From a checkpoint of a small model that answers yes/no questions on an image's attributes: trained on views of escape-time and Newton fractals.
Rows from block 6 of the image encoder of a small model that answers yes/no questions on an image's attributes, named by matrix and row number. Rows with one number belong to one neuron. Each number is 128 + 24 x the weight over its row's rms, rounded and kept within 0 to 255. All counts start at 0.
After each neuron's rows are labels from the 100 images, of 14848, where the neuron reaches its highest value: "strongest on" is what is common among them. Only what is clearly more common there than usual is listed. The data: views of escape-time and Newton fractals. In brackets: how many of the 100.
# fc1: MLP up (encoder.blocks.6.mlp.fc1.weight, 768x192), inputs 128-191
# fc2: MLP down (encoder.blocks.6.mlp.fc2.weight, 192x768, transposed), outputs 128-191

fc1.334 [ 95 113 129 144 158 154  88 160 123 109 141 147 151  83 132 142 122 128 136  95 127 138 137  99 101  99 154 157 113 139 139 142 144 105 148 146 124 117 157  97 140 126 172 133 188 120 143 182 138 114 145 108 145 157 132 115 136 112 142 137 115 175  79 115]
fc2.334 [120 147 121 119 147 147 119 112  94 141 152  67 163 132 127  79 123 143  97 128 117 128 149 120 130 156 144 144 162 152 145 157 129  90 110 181 118 128 124 175 118 120 129 148 125 103 117 131 144 154 145 127 162  96 143 130 110 120 108 175  92 113 155 115]
strongest on: tricorn (91)

fc1.306 [105 153 125  98 104 109 126  86 125 128 156  94  85 146 134 125 158 133 131 101 151 135 103 109  95 127 109 112 148 112 173 142 111 149 139  87 118 166 116 114  86 120 144 101 147 159 159 156 149  88 138 144 144 117 117  92  95 107 122 109 139 156  68  87]
fc2.306 [140  93 149 157 155 132  89 123 110 151 107 132 135 115 124 149 139 137 136 150  78  84 134 165 141 129 121 111  70 116  79 173 158 135 117 116 123  98 152 147 163 123 100 111 180 102 115 103 102 113 123 121 131 180 119 119 136 177 131 159 136 115 151 130]
strongest on: cubic Julia set (51)

fc1.189 [157  96 101 103  99 152 124 120 119  84 137 104 145 151 141 100 114 133 133 151  94 125 116 126 120 150 122 127 152 139 142 131 123 111  77 139 135 160 128 156 103 131 106 128 148 141 140  89 140  93 130 147 135 137 100 131 137 155 145 167 153 119  76 164]
fc2.189 [114 118 146 133 122 106 104 115 125 117 116 109  66 141 120 163 115 106 119 122 178 116 146 112 120 151 157 175  91 147 122 166 116 116 139 106 154 189 159 118 105 100 131 112 138  88 149 111 152 154 129 204 135 160 175 158 151  89 123 166 110 105 171 109]
strongest on: Newton basins of five roots (51)

fc1.350 [149 132 117  94 112 175 108 115 126 143 110 130  75 164 108  97 116 109 101 130 120 118 135  86 121 168 163 119 123 109  84 164 112 121  86 142 144 127 159 143 123 104 130 110 126 112 142 119 121 107  76 148 111 133  94 137 111 164 171 157 130 139 108 158]
fc2.350 [132 116 153 117  92 133 193  98 130 106 114 123 119  95  99 122 136 131 107 112 142  94 118 126 156 124 150 137 122 131 104 143  99 118  79 110 141 164 160 138 113 146 144  86 124 116 165 142 138 169 127 140 117 163 150 115 160  94 122 137 127 105 122  98]
strongest on: warm (50); cubic Julia set (47)

fc1.389 [120 197 133 116 124 141 103 111 140 167  69 119  99 110 116 143 123 107 136 104  98 150 161 119 149 121 155 136 151 125 144  82 126 155 139 124 132 122 102  93 114 101 125 109 166 141 165 102 119 160 121 145 167 134 148 107 107 100  68  66 107 145 143  90]
fc2.389 [100 127 139 208 142 109 109 110 117  89 153 174 132 137 128 152 119  82 165 123 107 120 127 128 112 109 127 107  90 138 141 147 168 135 132 133 128 113 133 109  75 131 142 160  94 158 128 123 148  92 168  94 129 107 132 168 136 109 146 148 134 130 151 113]
strongest on: Newton basins of five roots (57); earthy (35)

fc1.171 [ 88 137 117 112 124 142 106 142 135 137 144 122 104 133 116 143 117 174 117 113 155 141 129 148 147 138 134 116 118 154 157  99 138 124 124 122 139 140  95 155 111 114 125 121 110 133  83 109 110  88 102 172 121 126 128 123 108 107 170 125 129 157 107 131]
fc2.171 [181 143 105 138  90 153 121 122 173 167 163 152 149 154 160 151 149 131 138 135 133 157 153 114 127  90 120 167 102 149 147 160 103 113 118 118 151  98 147  90 126 157 153 104 152 161 119  94 120 103 114 122 110 115  92 151 142 156 179 128 123  80 135 110]
strongest on: tricorn (35); quartic Julia set (33)

fc1.263 [121 119 140  87  90 126 137 116 110 142 150 102 122 128 148 125 144 160 190 118 128 143 117 130 146 161 151 125 121 142 130 137 127 142 121 133 139 113 163  92 108 129 155 170 112 166 118 144 139 107  99 144 136 109 125 151 111 130 114 132 148 141  66 152]
fc2.263 [132 121 134 179 171  88 174  85 121 143  98 115 153 100 121 168 134  79 121 129 130 111 153 134 151 128 110 142 122 144 108 166 142 117 144  78 128 123 122 148 131 137 148 117 116  94 131 125 113 110 164 114 116 140 132 114 145 111 148 130 155 119 192 117]
strongest on: warm (49); sine Julia set (48)

fc1.570 [129 101 135 136 156 115 158 115  95 160 113 117 136 104 181 147 155 130 135 112 123  83 120 153 118 151 111 161 148 168 116 152 136 132 163 121 122 125 102 150 130 141  54 107 185 180 139 121 135 156 137 127 150 105 112 149 156 187 119 110 160 160 148 167]
fc2.570 [142 138 168 139 109 144 136 131 108 137 142 116  99 121 101 132 131 139  95 152 103 168 122 131 152 129 119 175 130 137 120 138  92 122 160 152 176  98 114 165 129 128 118 128  86 139 128 111 105 110 161 140 105  91 115 137  94 134 114 160  67 132 119 125]
strongest on: Newton basins of three roots (79); grey (38)

fc1.155 [162  98 118 181 150 138 144 115 123 136 142 140 178 121 153 112 127 158 104 176 135 128 150 148 105 114 166 139 107 171 126  74 152 131 133 131  95 116 133 150 108 137 155 120  76 114 148 106 128  80 103 123  86 128 155 119 104  99 112  98 128 134 199 125]
fc2.155 [157 139 168 133 152 123 137  92 126 136 131  97 121 127 166 132  89 100 136 108 115 120 106  85 157 123 128 116 163  94 125  99 135  88 155 156 126 101  74  90 176 116 136 117 159  79 116 100 113 110 118 116 127 122  94 130 177 163 140 126 125 129 132 132]
strongest on: sine Julia set (82)

fc1.372 [129 127 161 127  94 146 133 141 143 127 142 150 132 156 139 152 115  93 153 143 136 115  84 130 116 121 120 139 177 157 108  98 108 134 153 153 116 162 135 148 115 195 116 126 137 131 123 129 123 134 148 157 110 156 146 105 163 158 140 134  90 126 118 165]
fc2.372 [107 136  71 136 120 130 114 157 110 126 167 150 111 132  97 145 132 137 111 135 113 165 134 123 110 145 139 159 136 155 118 152 114 129 114 121 134 169 160 107 117 124 137 121 150 133 114 114 102 120 144 192 143  73 149 150 121 129  86 156 103 104 172 103]
strongest on: earthy (55); Julia set (25)

fc1.161 [107 138 151 110 142 139 111  70 114 134 112 100 155  84 139 157 156 158 134 140 139  99 164 104 152 133  91 139 116 157 100 137 135 165 146  92 163 123 152 122 121 131  95 122 102 144 158  86 155 149 121 103 128 127 131 163 122 126 114 114 123 175 119 165]
fc2.161 [129 114 137 171 133 140  87 112 131 147 114 161 133 129 158 111 136 151 142 130 124 150 137 148  71  87 123  82 123 136 133 186 105 192 152 140 167 140 135 104 136 137 127 123 150 151 116 120 121 119 132 149 129 103  96 135 149 148  97 111 198  92 119 150]
strongest on: Newton basins of five roots (95); dark (56)

fc1.467 [124 144 186 116 133 151  99 129 147 117 142 170 120 163 147  97 104 118  95 145 166 110 163 149 122 117 148 115  97 121  98 123  99 111 110 134 133  97 161  74 152 133 135 123 141 113 172 155 128 100  80 111  91  85 133 133 165 137 140 181 148 130 110 145]
fc2.467 [113 181 149 160 148 128 109 140  97 159 123  98 153 123 121 169 136  96  83 136 161  99 134 113 136 122  75 143  85 122  79 141 148 155  93 132 132  98 158 115 164 110 122 151 136 112 181 149 111 115 148 165  95 128 135 152 130 119 110 180 162 150 127 147]
strongest on: warm (100); Newton basins of three roots (31)

fc1.4 [ 78 149 137  90 107 114 124 136  92 120 123 141 143 136 132 154 117 143 144 144 121 158 119 114 149 155 131 110 166 158 166 158 130 140 160 134 130 103 130 105 110 124 147 172 126 157 127 193 146 122 147 162  93 171 134 152 116 119 122 122 142 161 119 117]
fc2.4 [109 102 132 147 139 152 148 130 129  99 166 138 144 120 127 181  98  92 132  99 112 103 131 141 117 135  97 102 122 128 141 147 112 116 135 154 132 157  69 139 129 140 121 132 128 136 143 136  96 147 156 133 174 104 109 115 145 119 106 101 156 133 106 145]
strongest on: tricorn (34); quartic Julia set (27)

fc1.58 [118 119 139 134 123 145 103 102 104 106 127 178 107 151 145 119 130 118 142 135 118 105 130 153 172 111 108 150 101  98  93 107 129 119 126 108 147 122 150  80 172 135 112 111 130 130 130 116 142 102 123 134 127  75 140 155 109 109 138 138 153 145 100 116]
fc2.58 [ 86 185 136 183 113 151 116 136  99 149 156 124 115 133 143 150 113 148 111 148 154  99 163 124 131 118  91 155 112 139  91 109 156 164 100 129 108 143 139 105 133 107 120 120 135 132 142 118 114 116 151 155  78 126 179 151 108 150  84 150 189 142 126 154]
strongest on: warm (61)

fc1.710 [ 96 133 136 168  94 104 111  66 159  78  98 136 127 141 147 163 138 131 156 109 105 171 120  91 170 128  88 124 140 128 158 105  85 140 107 161 143 153  92 105 156 144 122 134 130 112 152 148 123  84 150 136 139 156 131 110 123 159 148 124 144 121 166  75]
fc2.710 [160 123 128 100 119 119 103 103  53 119 132 125 164 127  96 127 156 133 123 119 153  89  99 149  51 131 133  89 154 107 107 142 132  99 175  89 144 138 160 123 132 140 129 114 130 115 120  73 135 133 127 124 122 106 117 155  75 116 146 126 133 168  85 150]
strongest on: Newton basins of three roots (88)

fc1.637 [173 124  83 142 131 146  89 134  90 152 126 103 121 163 125 140 131  75 144 152 142 135 114 103 116  98 148 161 130 134 154 103 129 119 101 149 157 124 132 159 124 135 127 140  96 127  89 113 148 100  90  88 117 118 112 128 126 157  79 187 108 128 176 107]
fc2.637 [101 108 158  84 145 151 121 136 141 170 129 120 149 142 117  94 119 140  92 115 133 143  65 184 155 167 156 105 143 127  99 129 151 110 112 126 126 128 150 146 145 142 110 125 143 123 131 166 136 156 157 159 130 153 121 104  95 132 158 112 126 126 117 122]
strongest on: sine Julia set (64)

fc1.335 [107 141 139 120  75 143 101 119 115 168 137 120  94 151 126 107 137 136 118 143 130 129  96  88 117 145 150 188 124 108 108 192 108 100  85 162 147 102 179 103  89 139 161 120 111 136 124 108 113  91  95 130 135 127 122 140  95 154 105 151 101  96 111 118]
fc2.335 [125 141  97 119 126 114 153 101 130 110 109  86 170 143 140  82  97 144 169 112 123  84 119 139 172 124 140 151  92 113 135 105 104 113 112  99 165 149  93 110 113 164  97  95 133 101 139 168 121 129 147 141 128 135 125 114 158 127 174 164 120 167 126 154]
strongest on: warm (53); sine Julia set (49)

fc1.726 [127 106 120 147 124 141 131 161 106 135 106 144  82 125 154 109 135 121 141 125 147  90 131 134 140 156 112 184 161 125 115 122 108 139 153  99 147 143 105 120 162  97 111 143 132 111 168 109  97  89  86 120 104 145 113 131 104 155 137 145 112 115  86 114]
fc2.726 [ 93 119 141 101 102 140 153  86 167 142 111 142 165 117 128 155 142 121 115  89 133 123 138 133 152  99 127 127  82 134 155 106 153 139  79 114 135 136 108  84 126 136 119 165  86 131 158 150 153 189 152 127 131 158 125 133 177 101 125 171 159 150  99 113]
strongest on: earthy (72); burning ship (64)

fc1.332 [122 130 109 127 119 119  99 155 121  81 151 150 100 186 150 120 151 156 110 106 118 109 120 159 156 148 135  85 102 162 157 107 151 126  93 110 171 113 165 139 121 117  79 132 128 166 133 119 131 151  96 127 153 132 136 118 145 139 123 148 103 156 152 126]
fc2.332 [149 153 129 136 108 108 116 171 121 135 132 124 132 103 110 160 121 136 152 137 105 157 125 125 119 159  94 184 129 112 116  84 100 130 128 149 142 110 121 119 120  86 117 114  98 113 183 116  93 114 135 127 125 169  71 148 121 161 164 114 131 136 138 131]
strongest on: warm (39); Newton basins of five roots (36)

fc1.588 [104  91 104 133 141 121 123 105 125  87 133 108 103 105  84 152 123 147 171 134 128 182 144 110 177 181 116 153 159 128 173 157 114 163 145 133 161 147 135 100 121 170 134 140 168 166 132 163 159 119 122 157  97 139 128 146 135 123 143 112 144 124 163 107]
fc2.588 [131 133 142  90 101 122  88  97  71 122 132 145 168 152 124 111 161 144 161 127 143 105 116 175  93 114 120 108 137 121 139 112 148 126 194 104 157 117 158 105 147 143 132 115 109 110 157  71 148 137 157 143 133 111 137 155 107 138 159 155 116 110  76 149]
strongest on: tricorn (98)

fc1.295 [ 55 120 104 136 132 140  95 144 120 110 144 112 100 111 108 174  89 144 140 129  75 148  98 110 136 151 165 138 144 146 150 132 116 108 133  94 119 133 120 167 115  99 105 144 134 150 105 156  88  84 140 143 125 105 153 118 166 137 173 126 146 143 164 131]
fc2.295 [108 165 129 110  99 151 121 147 130 127 126 127 120 120 127 101  77 113 166 103 140 141 125 142 116 151 122  79 111 127 137  66  78 145 137 147 114 131  87  95 135 125 112 110 141 154  97 133 149 126 155 142  91 133 122 131 105 126 113 120 102 182 136  84]
strongest on: tricorn (57); close-up (50)

fc1.701 [133 141 129 115 117 128 145 181 139 133 101 153 134 117 148 163 138 133 149 159 101 155 132 113  98 132 124 179 127 141 102  82 112 122 129 149 144  98 132 134 120 110 158 125 126 108 121 144 105  75 160 102 167 120 156 110 124 137 118 108  73  95 124 107]
fc2.701 [141 135 122 127 188 125 162 106 145  91 148 105 119 118 136 112 103 139 118  77  92 127 135  95 137 122 142 128 100 140 137 124 156  79 129 161 123 149 128 103 136 105 143 160 189 131 116 145 127 111 158 146 134 137 107 163 169 145 140 128 142 132 174 151]
strongest on: sine Julia set (29)